Rows from block 11, named by matrix and row number. Rows with one number belong to one channel. Each number is 500 + 50 x the weight over its row's rms, rounded and kept within 0 to 999. All counts start at 0. Numbers have three digits each. After the name is the row's rms in percent of the matrix's.
# convs0: first 3x3 conv (model.blocks.11.convs.0.weight, 240x240x3x3, standardized in use), inputs 225-233, a 3x3 kernel for each
# convs1: second 3x3 conv (model.blocks.11.convs.1.weight, 240x240x3x3, standardized in use, transposed), outputs 225-233, a 3x3 kernel for each
convs0.57 096:481463468490527545560515561510520459477509475485493463517488494552567537555559562487482451456494470485484517549544561463430467540502521486481484531529498540560533463470509517483480543533520471445452515506461510489505485483463508528545509511556
convs1.57 112:514498515455466450511440471485476463473488494497476477471486497522506497522502498532519490515495522446451505506514544498496456496529521542549547538569532541550498435400402502480436452482456502514505490505488527528493517500522478498469497554509
convs0.58 101:628517543509445586546495560486479366446524533522409356434485439421548518499422425552451484537464484456412574622590593545548508540448515518456521554517574485548521365481516540483492509477523592490554408424485535546481531538553460517486493567571
convs1.58 094:426435406480407405477406386482531509482533521513625549532441547495482475495466482528530506459457505480553562458479510514425491453518544532526472569532476562550567473479499548489547483515520515498568618483555566504530505551519490534456481494550
convs0.59 098:498571507519470522570498549404582446470487493601428470447498483508386504564509501511532434470538491551464525525565480482479460471538497440519488505511503576459492431497491484469509527490479483533538479458505582492505527564551469533505524512540
convs1.59 104:503456501573590499505482609605444513505537524469476518496421516515491485511431535481450544535542482576587572524556501599559560548548566471502470519506493525521577482463562482493530477481441373450426454398415402419381485501482455512513509463581
convs0.60 099:493598527624418525482564488513311466448552369447452581523455452493493507492474571449539444525441484561564441477433494524542474552472561519486558533565530532538554420481492487406528447507440599582504477485545423424407440487547483517494501557483
convs1.60 090:551464553524505539474479456584440596505555564526396443529537522472457463508459467474477458461531431516411561606617510596538487396520527519528566436446486517516513520473515526556474512490527474462500505484471491482540471547508481436541476395544
convs0.61 103:478555416571517524460582459318474506433405508550515554453428592517506486552495555454638495603383557453572442486524521502481530524481467528542539537537541528575595520461512466431497485459436519442385554542466459473488544493535469510499530452417
convs1.61 100:605542489548557530522544519599549504583532554588445356511461512476506579497517498492290458493469381524403468512535534529554500523533514549589624540567560529519550547532567558494535555545549596547499474552546460538653561493493483410461474442465
convs0.62 099:502450517494496545523512563402360525458441540488481506528463521484469517482454514452447477513451497498433398419582452442562484515564441559486551520475601537428571536497470527570413499461435470516434477563536427556549498549490533534545454566472
convs1.62 094:579534449523494456513489427492512496492450515563548488526484564542469533550503523546516393443437450507453480507467430456456485468510480523518486487508489457477488420540490423502494442504482430471567490493561530527552457622558522452593524446498
convs0.63 106:529530473590484555515584497503573508356485429488481580571570523415408508546481607420576470571371488436450331429537513520466504565518470578537532508535520510582522491449486487448543417436499534353482520515560538577537524445544568540561493470474
convs1.63 110:512531524547586562553536583552496514459530463643517545484506507488433457518523490417413384445464398432385444523528512533458472409373498596583579555572534540562542508542505519478477467528518464439408393350409397389394482493538466509510571542454
convs0.64 093:594555550526602531472509527443458522465497553444503450541546626455592561499419475523545460493513478509420521518579568500598600475514564499536538547522560548548542459502489528483452425401508488555469464534468486508552477523480510480507483455511
convs1.64 096:520560570556575505570552570532525478529508495550552557496517533531475560519514514512534533565482520511583563521506512472441431594525509533526529522495542544531556520543498512525542510547496493564570582544570565553516534499521548530456496632546
convs0.65 100:483541552539531520483559508484366546405516529466525423520408554489504500495595445499443498595455544502600487537446493488327616406510556535535511528529556492523538501559369485481464452509470476571438455557372591484493570464499609399516454501547
convs1.65 101:534457444434483438511462502544486592503513427462392558525459527503458502475525516565543559515463486468538557470484503425563530448524538435456508361346488435446414502502463569489505509504493546468525486519537511570446508547469459445506545491543
convs0.66 100:638545533523563628481482519336455469471490424463493502426525607425570484561437465491532495486489548515473535495563591496526523438511560483517525544523559489567569366432499471517510477470495561445487515502561363455524523515612553519520502535518
convs1.66 092:597583587532574537551572577564524473499479505537531551555520522497485475464495533463531508466535488480425499593620642495570612553523563533530480535517509518501520556465474476487489512496503525531567519541522527500497571531491567499506501518522
convs0.67 100:531539532529535539476448474500507456528479486530476381506503579538471522544500527630556611564578582546550555509500516547526524469487477517518534527531590523511520449451497496480488482465505517524541501509532488495534482521570464529554527589528
convs1.67 079:516501514540529501527505531454521516514515504513549461468479496453464483506476455515516507503547539592526529516470498504493466466493532528503555478482507517518543542562538542575575602615616516545544503536572517526537525523554560455561504514590
convs0.68 095:553458522577497489551552444427476527514444508474543438384506458523445490427504542497430568523425594511535346500520611496559500559475424539472533522512547545605510504490478427451501492459471530530393499496485466405529468547516417494609525466524
convs1.68 087:543608568470535525486477491576579544550501635475549488472504494457508541521554451547414489477519519393425536571557455561522510445558608535552517477561512518528593535522574538555603536557596558556538561522459506551547477492399413467521480490471
convs0.69 094:474547495460502488502472536352498564515484465488504603467531566533471500495555500509687447455478596468516558475517483522418534378529538497513556465492553502502522548416502508430475450552413518440445441500526592462371525504472507468479449609475
convs1.69 092:561477588539448569545559538539483586503589406423493440552501528561509537506407542527556483525447503507531537482457574508477476542409457564520561570558529524482512460512491467506478466527538540529483516533523514460539570484498454477511423472532
convs0.70 092:501534518455467463564498498480464442467526523469501500555542485488494541477451473537529538551587531589554585591529545479475527546534596512534513506478533517484511439529454454450355404416416449510542471419414518507484490494509527511501531540521
convs1.70 085:575545599585557570579528520454474452502401431440471467509522514460486479509444480476452478483447509441444461559574557547521546534499493538470419544448416535527445527549525494519489436454432554602566560581602568564564563559556508550553511553568
convs0.71 102:431569548529462500570485475532380446531600541461483536563339445467502535353487482509404509477469420458475438438477540433512516502428566492525491483526473515516485489513531407459509488496480472516520550467462519579538498433598487571547496482550
convs1.71 098:570585531567557550517536552470539478449544488449504468524540557500526528551532461500461475571562558542537628392572524529546533524506575510536556551579552557572543469475496537572509470440514422358352342371406448433365571460484556451506524458536
convs0.72 102:529494535545496488490588481418584497505462579538444553491498626546528490520489578483528573637438449412590485424525467501448493465505429518516472527542491516524554513412480458502540387460463479447452540484526539434464586470551494531520476434482
convs1.72 103:599640531614595612521590659495515510513403488391464401511501568523484562479457483517403471448505424509447393532611567582575564571579592582559528571554556556556560470568482502519537514551550578422486455427418409525416462443516486405490455421410
convs0.73 101:515519509556469524526564556445495494523511514528542515424489475553533510512502513439509479517486511447459495666628569330345323579582542516543510562568564537507535421403385577563499483426416540504543532565548478465471428459444371418402505477529
convs1.73 098:521532590500510527491532480512401483573596571474404462494491544509507463460415490502492520465462504425444505637560604461453421669623524544539494514504489467483458548539542491501439542560507482445439388416441503500456575524516558511569523518569
convs0.74 095:565510590532537568573571513401453502436521515448455445446470482540482594604574560511494627516542500478507504492530604440504532528469496515521522473552510547517548418529532476410546521509511544534530492513499521442399503570563508474559517568467
convs1.74 084:554556480543506511533530580523423478556523519493454531495481457520495482455489526485515489511469453497484504467522455540498549476501542521437501474423501519519516538527518501538507373466496521544533575518536545544626519529548571479493524462517
convs0.75 095:586548589472552495553494588456473290475540561467452472498542513545554582478481529588463469516495496520587568464489492442487449544496501510559492463561565456553546454437533422450389481453562582564589469516501547564524529483618488492433535566535
convs1.75 088:493573520513577509512503506477545521513488546440550438536537525433517498503489465533504499513454498414558525530535476494543495499462471577584529540516525512533502474511508531517538461444476338453337476279391398437389542531514562584506432508526
convs0.76 104:535548597461489550516484479497452434469411492518557504483515489557509508483527596503605459577521523511504476527514384559450451542480452514526559498517506549499511363416477430411410496436499432438619425505593469536544535530432584579400568526423
convs1.76 119:525498516520458489504516447473452464494528539530493512447372466485477497484474507553561562557612603542609603464397366494460366514454367425343390354307371394368419487494503481494453433499485404427416389379455441408433390612544393540567435587524
convs0.77 100:590469546585537542542494495419516599444504536383486533463544546388482451435514570523494459534428500481444423565450521535395474556511540543521554528535542534507528529419434478476491483529546485454453523500551401502437494562471500553471507576494
convs1.77 091:552575453501527472517533391481458470477581566445536507520521497530483519485472502494435462557567588558585514504495530515484498480468504564524493600506524526508531417551521443485485444516522526556563563521448539548533532554436586498472522507494
convs0.78 103:539567562480556469508538539525495530447474496486457437382533514509453549532525391510622571460328527567490463504601500454508611529465521458534517459453518511477486554485433419587498567355557490414502571538478458533538451542579546435589550551504
convs1.78 110:447519511466494558425412459525554597507582510597458544514526484461442476508499511516463430382437343490464557554481473501517518449440495548519566503558575452509573544457528534569525500510556501491455496450473530520508514525596567395574523493442
convs0.79 103:556513521490440511577504553493466478465450444533537513544472564476387479502517566593518569474428489549448510456505464492555555464509520519509521475428468551500484536485503475429517528514466493476538491423465570546525494502540468460518557536559
convs1.79 116:436571524440514509476421474456541517530521458491450494489418457507458499467478444524572515516486463502485473492499455511527509516509504505485456528544491507493468442540490478475498427499501481502526521522454468472512513501554542583524547535438
convs0.80 094:562455575519517543562572573503570421478407494547501467480567481432466602597528482544591431401471515473456519539510529522474541528479487482506530481467503482474505508422508577524486447486470522439578552509412435506542544501547502536455465451425
convs1.80 078:381529474488382490420443443590453573468372584489540472514477482510491541521550547536494524506475435551440393573574532545515466514499510515509496515461464514447490548544506522527516487477531531604432519491576623528532462503494482521531493502430
convs0.81 104:586539505504510500476462474491527535539490501554494569448538568503540542554538600502539529492527421454379440490465530452494550468478543539526540501499551518518501457438440446526565497563492478519475480480498528493489488418419425362441457420509
convs1.81 118:492482478431398454428438462462482454503472479499468477480448460514500440493487567550530572568639648602609595532528517501530525530558526469439418401404436433433482489501502510477470529492468493495513523490461464471479597515618548551588570529660
convs0.82 088:513549512508546472517531527419483476459566558476475457508497586488504515514463501453537481475629535508583506531545585438458552506566537522504505504583487537507528530477498512516460495499516433468457578504566430449477532466445534533576473469477
convs1.82 094:536538564518474543528518540563539487577538571529489488511479615505437595532500525533423558578492497586485434495506544442505543597607540523493513500470534573537520487509440473464471481505503597530524440496545574586463581537580593483525606512490
convs0.83 091:615591522474462576551525483474473451432411510382456517502571543443493491553526487569519573426588520544593508505504522518530478521503497570553584518550555532525556541414481508559512453477459462509409482500503498511442492523454489504466514561521
convs1.83 081:548543515650553589531541556532546486599492587508532480544534540511522502493504503528532489460505524528493493518523523569560496527448498530471503531440464561558487549499476512587527543481495494569584560590507553523604585563560628539583514573573
convs0.84 104:417552484471554470458526488568506523523461474546504505552529593534369478589521563455448416400381424462525538493600498468548484465546484532519531512474481523521551465539577540502486488440501473483536495516578507435478472430491503454558544502578
convs1.84 105:478423509481475429412445492458467434510559519480497477473506469486511484418450468551568505488509530511521560532522570511524558543574563493503475525502496481543527535535532506515490533517521496500535467488458492463429506501430547512497530478434
convs0.85 099:519501581593514474429527550495471438463518433481384472529515406467550538600359548529479485477493529536580546521477521439529542472512491547490518558526488483555543454487448542377453505418415530481528527472436477484523522529494477501649443520505
convs1.85 091:472519597525520530487436556581416567489544434589443541458539530435442542542485533610506435461466357498474597548368539490431496397491466523527530557508521523556535444527492474544505518587500425358315330309417433420293721486576564522452497489493
convs0.86 106:429517567577581453469449580525350473512442521485496346555369466429525501495516361500511536509585411512488570491498496504495506506486506521532491502530557557525544453544461452524418478534520482565566525538436401508545537489516498493513532511480
convs1.86 114:477487534594511466546553556561566566541548564460489488491530534491481517440461511415466549520413439474458479506476492471467507478448496569541485551550523553539520483457463449471475464496442494419460424528487539533367514529537500525484472481508
convs0.87 106:538420499557487408545465480417362490328444478426535569430379466450417538437556640475559548575533526608502437510482539513501492533494505527530544504524500507510516499550511510493550519529553551492453546507475516348430544570514548522490526559514
convs1.87 111:511547593524503542506435461533558560448548493596470538472465445517475515537469464560485448552513422466465453548467541456432436403471493523460472516466463486487494418450449448465468473494387535519532606573553555556562555473495527454504518508483
convs0.88 104:523557497517463522480478580495479460516447488441490391572534511545473549465499479431535454509494452375370490569613610521456517527463510529527485487566551498625489462423440445417444553591405559467570472548429549568474488470471500487463603515539
convs1.88 103:548495497544528540485514515479500497615580589517494536481401530506500484514462477348383461356281335368273463458456514494447425526484551564579520582541480539518504484451469501509558499558524540507517458393510518526401501494581556495409495449435
convs0.89 106:446454470441480464466448479452476450461477464441462436477456449472451442487476474512503522552519512552536516516489484530475484534494486547522523537504518532523522539520527537512510535495502394417394417419433403423439545547543535535537544530534
convs1.89 118:495489493485481480482468479397415391420413394397420407461423430447439439498469457538537528550550530535530514473488490452473473475470488506508496529520497533511524528506551505510541527535540488458477499481491486500488497510481513496484489506478
convs0.90 099:547587611542547530529514478486531585443537540367468472609536548549566529526585547514521522509498504430464451476491507454518502463511534526500527550497526560543584559524527491457498513479539488522517417512521435445451528521513533552528517527485
convs1.90 111:494529534527488514561563565483481468470505475467453455522474492517517528501511542501539520527535522533526527523514520526531501576559539501516483550514496563548525517512507463483513430485515529502514525519520537543549528513523611523547587555530
convs0.91 103:503512469541454481565421508515394478329514493398429547564402515360517495302418539476431515499470541604510529516424422549538534554504481529531528523486544503517524455539509452524547434486555555575547516473521486401389537502492532498519529522495
convs1.91 103:566476569459490488499390472473563577558643565545463487556526541547449506517471464516501471549451475433583467505525435460554480455460421531521482534456487507487505336419446431394385392382413508486575581592459487585548469500490434431506436388500
convs0.92 093:528585495497476503487445526466434556449534490485473558531529511488510504492526564514464510459469495480551553474579580524498608479492455478502478477478515471481550485429510503488393485433517559480474541482495574560518425593671615378610604620410
convs1.92 077:479516497545481482515460513581476523501637559644576613541488532549501489482498463539512456528447443486466488494462406492574475446460557568536533556575586542615583483508517494557526597556562491549620547457565471552530529598558578353567667490514
convs0.93 096:548546526469475513556512503429464514512489464512465562380484486508511477485472463476560510404468527524379355535526489445401409481487433546508531492509525515530538503466375424441458422537485545470496557466457568512535513474419501387402442455456
convs1.93 095:445454468466490520498490488507509491451460482525498492552479547512499473482471573465561646574628431564533546496482493487509510524488541444403438476448451555499476450511498529566565470499508433501434443508440455420473482527561539531647522535506
convs0.94 103:573538538480510454468578533519455471529400500521451475492478441521376521589505523531515455382375417503535489569509510461496486467562462569523538558537565507540532484441478514533524432401452450486485453546475494536580488461460445479496480490432
convs1.94 101:349406419409407452438401435497470457447532543524477521433507507473510499489525566557529541484487436477509493584522578533555548554501565506514456526524471525506478585510532531500447509511535501525510422485484503481423508558572541577601609547486
convs0.95 100:570539534507558515489486549432406495500510491471414491495475515476476558516423511475485530559436446484524591431446412467497438462454567501543563565582592529503535491490453466478509479436444471500408433447476405484466449486461431447460471389444
convs1.95 078:533506572508558478484527428544443544497538515539483511551531510566559588560539595473572464485498556591522529539508487516503501527475476512526530477464522486519513586550489593554535519506493437452469450426439468465463470524495487493491479430482
convs0.96 108:526532542518490491531545524533524506552500484542505502510489559528514560554530558590576575641609579619623603487511504521520505502482454495446500467436459483435488483489538449410485458427482546480490520494529546518531521514559540474509539511534
convs1.96 097:469457423453484448475446406507445438470462408504452469441396468478458452476457498457443468418418447431438467501520505470493474516507488399429419456496448407481452587577605534511589587582591521479518516483492492507506447462485474525528496525512
convs0.97 101:537552551480536509530512473401534538540397347509504570411523539535591490505523519447639642409594420471497457473479481498400478487498604473533521487509499495492519520502454480488496456494475577531370523587477535527413514531476468532529479508550
convs1.97 105:512576459531456565474482508512462497491480499496487477526528509474455426497472551450472528545561487493503506478590560496592485489393482456432490423370508455404467528508521534497556470565479504505586359549447510479510449411474537392443417350468
convs0.98 104:476534542481479494487482488439459492505456450514564511497508513562503431499504523583562626480447512536572496544554565552547542554636599468484516478454494501526537412505377508507396453319465419495497406572439402498456587566608567601600534593602
convs1.98 107:500479430558525483535572542554492516521501475490534599475472491477440496517443493553610583544557552580557543545544569574537526573575549483495537420455511442423455563582496503532575491553572541537437371534340399547488411427479405449385430416367
convs0.99 099:566513494548512570497528571466547491428446494515427460413473454463410580474448534511511428643560497497454577495482474462485483467550557573580496515553515555498485453490444477522485545534507531476447553509560546522494527502480517457542499459551
convs1.99 100:511515575542562460554534536501479418494494512420480475455490477503546489504477505502416501521562554556503464461510560462462541538501505491505503448484442469474513469534516473476448495494440429424511450411459550434402495576566458426525568473592
convs0.100 104:574501492535528516549433511426421533414462556382322496415464499508482497368381461541495557482502540514490532511496553537566544521515527536502567502491528506484515559508466504470410539522530446447359489471478541527502513605529512590488552587551
convs1.100 093:440489481479487480491482505547487496524495506511478467518515551488501539564472513595549548630594486541567499465500519491521524572545562498516527530563506495474485449512495513546508476459473502512570544545528549572544533559559577532548601542548
convs0.101 107:568598473578550566509533532513406426459458403464361400515499495404430444428357431530522411542532569541498587550519521543552517557507519498528526518531543554539504428374530428482508483515609541587598519488486484531468465475523464481522518556540
convs1.101 115:514529531507485551513475500516548547614613618598545583490473493534514460509540524410476460439442504501463462483489499449471453461456457514525525492493463549509495444406405409453383426387397565549547531492517543530547495505512532490489501503516
convs0.102 104:454513542533531535491508464486507510382482366477570481564511544481337424506523517438478534470480560532499548401439494406489468517528481517553494506462515518565529483486476546376520483494523583406507603494558522389501583477506558470543560515585
convs1.102 100:458544511495538537527536576525490468537494452517483466552559479538556514521490459557539470589555507512535548512538543441454561443491477545551514577605549562549578479508515503539556557606580505485537447465459491434503560473512542551514549508446
convs0.103 104:526477518492467523539530509555486348468467485447556515507575575538518468520459606453493438509483451630553494564450466497529484551510479489491505459494523523586541361454614407445429456413508497564559480493612406505556483507606505574553523441436
convs1.103 106:477492564516560521604470565497505450611417567486493516491470504464514524500454536555546517465564574466604513479448419473459375481509412461373437381292466365369426459487514486490467451491520404409474453449432403503444514492464508586541521584523
convs0.104 095:659606551586501542539500448356420543438399522489492547411483563441496504572553562538512503526483498455470519561539523530556553605584558545529599535537591532485596436407498547548498522480501523542496499530584454433405530560489508494502493549524
convs1.104 083:573524549579561520505546525531487471521468508504442487501490502524526543500501531491514512480529545456510472562489516531494516525489516537520509513514483524533538500493485445464430486462475529583612569586553558563531526629588509566599519556568
convs0.105 106:477568516553498550522493508437513458453471474495485542612404622408538446509498562481551479537442528446488538518533467517505544506568488488525489519476569520558532509430501479488491582515487479506506505445537487513448523522522545457543573541467
convs1.105 113:569477560483530482479463485537587546619494586527628531444450547484467525455515457506486434498491448440511486509530468512551545526502531498539554545483507521493541423504455518440461409486391452466509415472474452468447489497462391464378436418426
convs0.106 095:465481580596472447418521501472538260466367571431513441504502434485499534492499482520560423525503545554464537549471446527461534555483521464484527494511491519504552379413517348561369499465437479441559566525403453528491569536521447634509557476542
convs1.106 082:467543497493436493535469501450582459579475614450540389574544582489515445547443556540457525449578503492486473520486533479455411569473446527491539532558561562541521537489591589545494501489510590580350397556554554509555585399502500476407443535569
convs0.107 097:467480491554588508523500527490492477495521525559418388442521530515526480508489432377470496582507549525462531516411484498469586464477482505509522523593483483511482467513486485509421349482407578585501516351439525575489554528542561431518580527571
convs1.107 092:538507566479518397498442459471413480483459471440468540495472489520444470451471541601485477503472558502479461559597673530548538579480529547525521456386498466389489523515527505554554504495474481518485578475489466480453412367388379453393446439433
convs0.108 100:426450628385555504490530487464530456547434508498458422469523511614442447492447430578496542446497475424498489540465506460499555484484558465567531514531525499529566538437467563516466506389515446476514517526441502528528554483460499489440549486533
convs1.108 097:536471459564502517525559574561540543536432521584498627490473549441452463431476569424460525484450453514478515509522497495481513517530499519466610505505599557508489533522496496595456536495454495549514458530531461558501468522509490523516509485480
convs0.109 095:564590491458539563525465499496490546508356498464589604460385619521400466522512547457572496505556490419484498469503510517547547485419486504546523418468476533535540508349508481490526495473470498537500442491523544502488530510583551558530536552513
convs1.109 090:617590549570580564559586582506480483504491487536548484543467543582460473549555507478480505590563547478560490519567543519563523596579501528555520570532552535545552523511483554498507507508491515481523475481515463493522494537500502571545472502548
convs0.110 098:443566517511563532527524524490489561364439479408495488533473572410404510540530576438517504438608495548523513525569559538510551533532465514547523527479482460490547457503447534465498421367543469429419553483564524530616500533588584482570478498427
convs1.110 092:523469491439464407461463472511505446481582447606538569465485469535484521518508516453476436498473504497512428545461459528554495517520570546571507579557529591584552568551557529502520606584577532415521442498503517394417473563563460481600590514467
convs0.111 105:449572468483565464466563511405385493455456557454441529519246534549417540523344489467509446463498478477567488494447469454486536489556535504585536521555509523513565457493531482487483541492479578563510550523457455460404557472514482422399530530520
convs1.111 108:585514437494537453490526530552582497558626414571417455520468543493495520505471520497435502533415382511453442535497481463469466504452451558524548585556616543552534505561519537533547563576531500482559512513530520599543539494483512550527511528495
convs0.112 100:565438504501543561476520530538532468491385416413528521538461550521506471474494554554428506355571554541596526482511533506462515550588575537502477452507522533536531498495503478513433483429503465529501514589368450398512486513597526577553536579521
convs1.112 100:426609460523421477481468567490501517579439600454548479486484504472481525511498491559541551555552498507442488548595564535526528592527523502435465467431518505447518490552518537495456463473519449507547390541413472511485481471432507470465510497491
convs0.113 105:474446619604477484538530494451522366434459548502452544519458371441561477362463551472430561458436554551544449492505539550510530578523499502515539498538543552497524583431461396544494486512458473486511553513374534535464545551503510608551529533502
convs1.113 108:423486519460456485494451485443461504448449506447478433477539558441446480514503513528512517551620531566594553497504468495512458527441483505557514533539501540547505416483540486549474455493490592508467542541558503568512508522507548490534572546454
convs0.114 105:555519502562536459547455472476470512416484512360497484507521500430477513352472534561552524527567514489549518551466501511508471558491478536547546535530549567547531442426490518460429429492569416497462516443490528541422518478480491473459448551466
convs1.114 106:393384437384337431476441423450556500533496483543478534515437534505508470566525500416475471528416554516502471384461432482492446481462483446445417500424427425441434439543480454507512480456484503487535568469484448502538483417488434486545503507542
convs0.115 104:458601525603486577546487603475557424438513420413535488565498472450454456413544481541504514490538554549490480444550478505576594571401519530527517504552487525511502596376532441509497492528461547488602578502475415553506501473528536549574496514506
convs1.115 105:473428417416414436441514388438509595562518514575507383491506549467481461559510428501565485504552500530501520541519473521506546519516496498479497525538521513517500460466507456503487503473527495458389427474464490406452478435492404371479436453448
convs0.116 097:455492532479524481498491563508459475521534503463493529581595489546530486517474497496383356474455430462477486520557479522413462511497529507482527500488468518515493440557509519376504514475483353458509436403496392570502532526394537484470506438567
convs1.116 094:513469488506503456485464514483488438538415445402548416534550523525469498542537485533543503527526558553511529511507524552522465559504478480462481515482453539482468403516497465500487438502449513619557426557615549471563515550535529593508472564534
convs0.117 097:512538513572557515519517527518430538536541542449543539559513533498500567434489400513485533536492565565485503500516606460537591503473535513576541534527524536571552465430468453423394453449435438483429472455481473393462510431545446545543446472508
convs1.117 091:561529519547545516563523516519515498500498534475518475559531534442452582488537488536537555614511540613538583531584573510556582513514587440460523462400491432480528481508516554539494601545526542520482499532504576500447657514531556519486558511546
convs0.118 104:562544421596455481542540449461527345310537494429459425489482557292501573421433478510506401531509430526456515480547520497550498548506498557474483565548464540517463491444538447484489455434561445544522492324540502511518425435539478522526443534571
convs1.118 106:485519517556489538573505584492531469475562435550522404474540487525485464537497506435393422373409430481438437432426493465385452434503470508543539554560548561539591401452513455556528543518527561503554557484491544516542540520544497417560459478531
convs0.119 103:583463543540426506565485546601514515570445413545470465527441520472404401494467501574504579521408474539467493484510501464520483486521475555512492547494445516468463550454463527460472522516519598489490531391430597506578506495553462454500536536557
convs1.119 125:438529496463539488479428448542516536519540498496468520487491462498487463509498477489499516494514488462484468465490455463523506473509483441496471471509500430485498440459435461469451492482473523507498511497447463491483508441487548510466491479431
convs0.120 100:558635563467491503546537492426413380453486429373411435393493497591526467457479543475514531493453447469444444567488469531477529595572530505534530489564545485541532506516501486479514432468502469496511311479481522535484566584535610584539564617549
convs1.120 084:464410486507483458491463488514449435529474492508486511515527559514489461512498566493502505479545509487545511499442430492512475540554518509505497457482487518542509495480475536548518525517552525569594519481521471518525480550542514451529528564517
convs0.121 100:559512480556500553547657467436519432454523436385516465478528500514461545469479490464504452522547455516633366459510578524541466496542438563515484553561496556525515572435518511403543522374502528458487497456474533482520476479565495556447503463515
convs1.121 096:517555527550526564577538535509550446517562552456536378539491511464556508534516458519391412536414412561381477551393490546451523461492560547533540549495488544521460421515515455524446499488498534593528554597530499463622601506499619492612502501563
convs0.122 104:479570548542575468502549511478413395450442535436511431490411468508454565485475418579458464367529472525421534481407508460443444558613619509529477471511552483456514487360509551503447400434527431518539615429450390440453541428424494534447576553666
convs1.122 104:412404472444467419455385459533540503578526571497436435489478528482487489455474489438444449403351460469363408589558612400455511427515455498556499530560516516541542485480491444532473512495448534557562400534531644553556500455435488518476480505549
convs0.123 094:469552449458472507538542583484488477491405450571412410508418422535453460537558416543539449509447461453445492485537520463508484552518533484485460470517522554510452484442479447519520515529436433477511460563422588564544519444526484478421486550473
convs1.123 087:475452438533465543505551451503526513524427457561536536473469471510465454550532517447411489457411454526445471408485563508363438569427502485515447516512417551524474595546437484500466538564508422448432490415434475401477383442416418489534498481554
convs0.124 103:478504474584576535554520479473448532474405538431419518551535600469409513424387513519490495458512457506458465520615577516470452516489488515511541502525511549550576467476529420465456516462562374440389523538552393467484452463558464503481482561544
convs1.124 093:567487519499516448522534554533505484536522496506469540575493545541550543461443456541498484583576542556550501510514518505466468469451424535516504523550474482464422474503448495459463455485515594588651559582569531554574618603512594551577528562538
convs0.125 095:518556499443485550539468561529455487488465444436493419473513517530417501446558457492489510458430613516527362463529439573408492591440409541479496472510558516515544479449415511516408376486542494459514412576541487514584544545490665498452592601333
convs1.125 087:568578515537516547519591502539493479447533496573493527497534506473501575483536548450546583547592479538603510537531438558474411550462478488523526457469511487418440518507427505484412524524511441439469431533418405469479318665628484545700603599528
convs0.126 104:491610519471569441555480477571323549435507515418489334575424507502564555457509430541416562369607367591431604489486527497496510572540575522491505516510528503532488404528493561433528467557452572652457562411553509528504497542481584465522535577594
convs1.126 106:563459518532559510559452516501522518511545469579498531502485501540493509452532539446492453418337471455458423573476542510540550486554480575548548606571568562607564441477478500487555484488474408494511461356472462421451490498546504498467505483592
convs0.127 097:529531515516505485507513474481506523466502507478470502476500512490511530512537573536522503534537554545542581469472467489537487480514487497507489501496496457514498557564579514484488534510527499466515494493487478507473500436424486481487473458509
convs1.127 091:523560557490502543536517539493512480509529520494510490592559532532512489532484484522553524531527510503504507475436478435463454473465491426432516424441530460482545526552541524533493532520529518493562537537559565535550539528536526544553504508517
convs0.128 092:631491552462532562542579441341519472478514493480522552437478544477379514525539568573463487449518545470599386525570577481435434513550538499528536473546535494514507397419448414529528472412459466367472513547551469437452536555567485443463505502457
convs1.128 091:570544552512521549559526660512544442516415481384415457602500505488523478504533490485503532509510494501431491560600571444527433548525513527527538552574535581552496532536560572502514526544525522587572565567531522507541520515519496542563485560532
convs0.129 102:551526476544534542489551562547577519474516487532511441473507523483510392552497427466532456549486502493490561505532503433490513499524455546566504549534555527520551458446496453398477482417473488513517453415533429469604396491619386462542424513506
convs1.129 106:480505571464508473484557475527494521551467553505447493572512482574478483481503481546504501560575564542610564540456437517503463414430506459415435373344400398320413437505533435481486455460462457457456518414445478433471616543483582556526588584488
convs0.130 105:435591628480472495603518459504526351518544480441458526543468370550509440415519586515475571445427560539519416465492469481464514563488489540492509497542488535521536490467465455498458536474502457551557507491390557544462554531556585519531502566548
convs1.130 105:474469483552525503517513490455464507484423435468480450453538553464460493459508467539481516527598504498545549492529450515526521564499526496523513537538524547563507384458492526537481402429500507507444463471473444524529481485515494485553453572472
convs0.131 107:544571595506556570481515543498450406502412381505462474471414428452341285502397363515540544489567565507529536494512524526547542469508525510509501519525511508543550423393494444486520539529554544551536511526561502501489513490478520492496502489483
convs1.131 116:530509560509526561477500555499460488532507556551517519419469443443481487474488505411460484449448518501493478433453420470468425485418430482467466482447439520464455324304329424360353346364329521537585474534561500519523519530544496525541521522497
convs0.132 110:539529537486493531521567550576553542572511518599562565495478527494484467488499548608605637624603569642629642548525485540509520500482478549526537518521475510496479457399384473440440442432423494469513507496545544523561519540503486513510501509491
convs1.132 113:422466418425436452409398388454476454481471447484474487457432448502490459526503511431425445425459472445454456481491493516510520497479507484471409472443432448416399553530536555531538591560528465481476493448444436472481445469475478487475471438471
convs0.133 099:589561537529512456547479502473511507438489476484460455467492545493481464558504444538552540504506502413432507543547546510546509490524530516514516522540516525542512499501509463475503508528514577595517487511499517480466528590570498479503527500485
convs1.133 122:369433483477486439510521499545530522522490494484500490479433437500503504457459457486494497511530535510504494461451437497492485485494486612586557518515464549516461360421427451489472392453459504495475531530493510500513533536517529513503515521520
convs0.134 101:554467465467536495493528520524441469500542567436507479496436448429565513457476463539402490500575523476552431518480493558459521532535528533506489474485540484530504435425469384488458409498464444474493501609559440410416501517454512563502461466455
convs1.134 120:579495540480489555481544545581530549517521527521480508552503528485454535524470482516505499488481504485527531578522560499456479502483470514517598487461543549537507430459427431457468497506528528464517530492522496575447583532557496479495555569554
convs0.135 104:522498537551520493546535463492562488518514438492510507487545535466450466412495547450554514405549506587582377589461435490405422545487379512518507490496533516556518493443532428388545461545538369494545536466520497404534492422460489445515457460474
convs1.135 107:449474455432378464476412457483471501538506495485424526534528506513462442501456486453596664561642604588583534462474401473500420510428476410422474447440478482436474436493532440456498483537537557427517544522481473471485455463471426491570503545497
convs0.136 098:557452501521485496529528444517540401442393492460452397515537528481460525454493497539495470472485555517437385504580554513470501544469447484498485487470478488493506450587445457433450441422565530546529560568517546579601526522558467559530493499535
convs1.136 094:487560479561497514606523599468522484507526583464542548539586546541523526582540501484460566507465383473481480502578485475504424508497531537528510524518528547467518464459541552509432424409431439450508458390404383417450514371486427369534411430439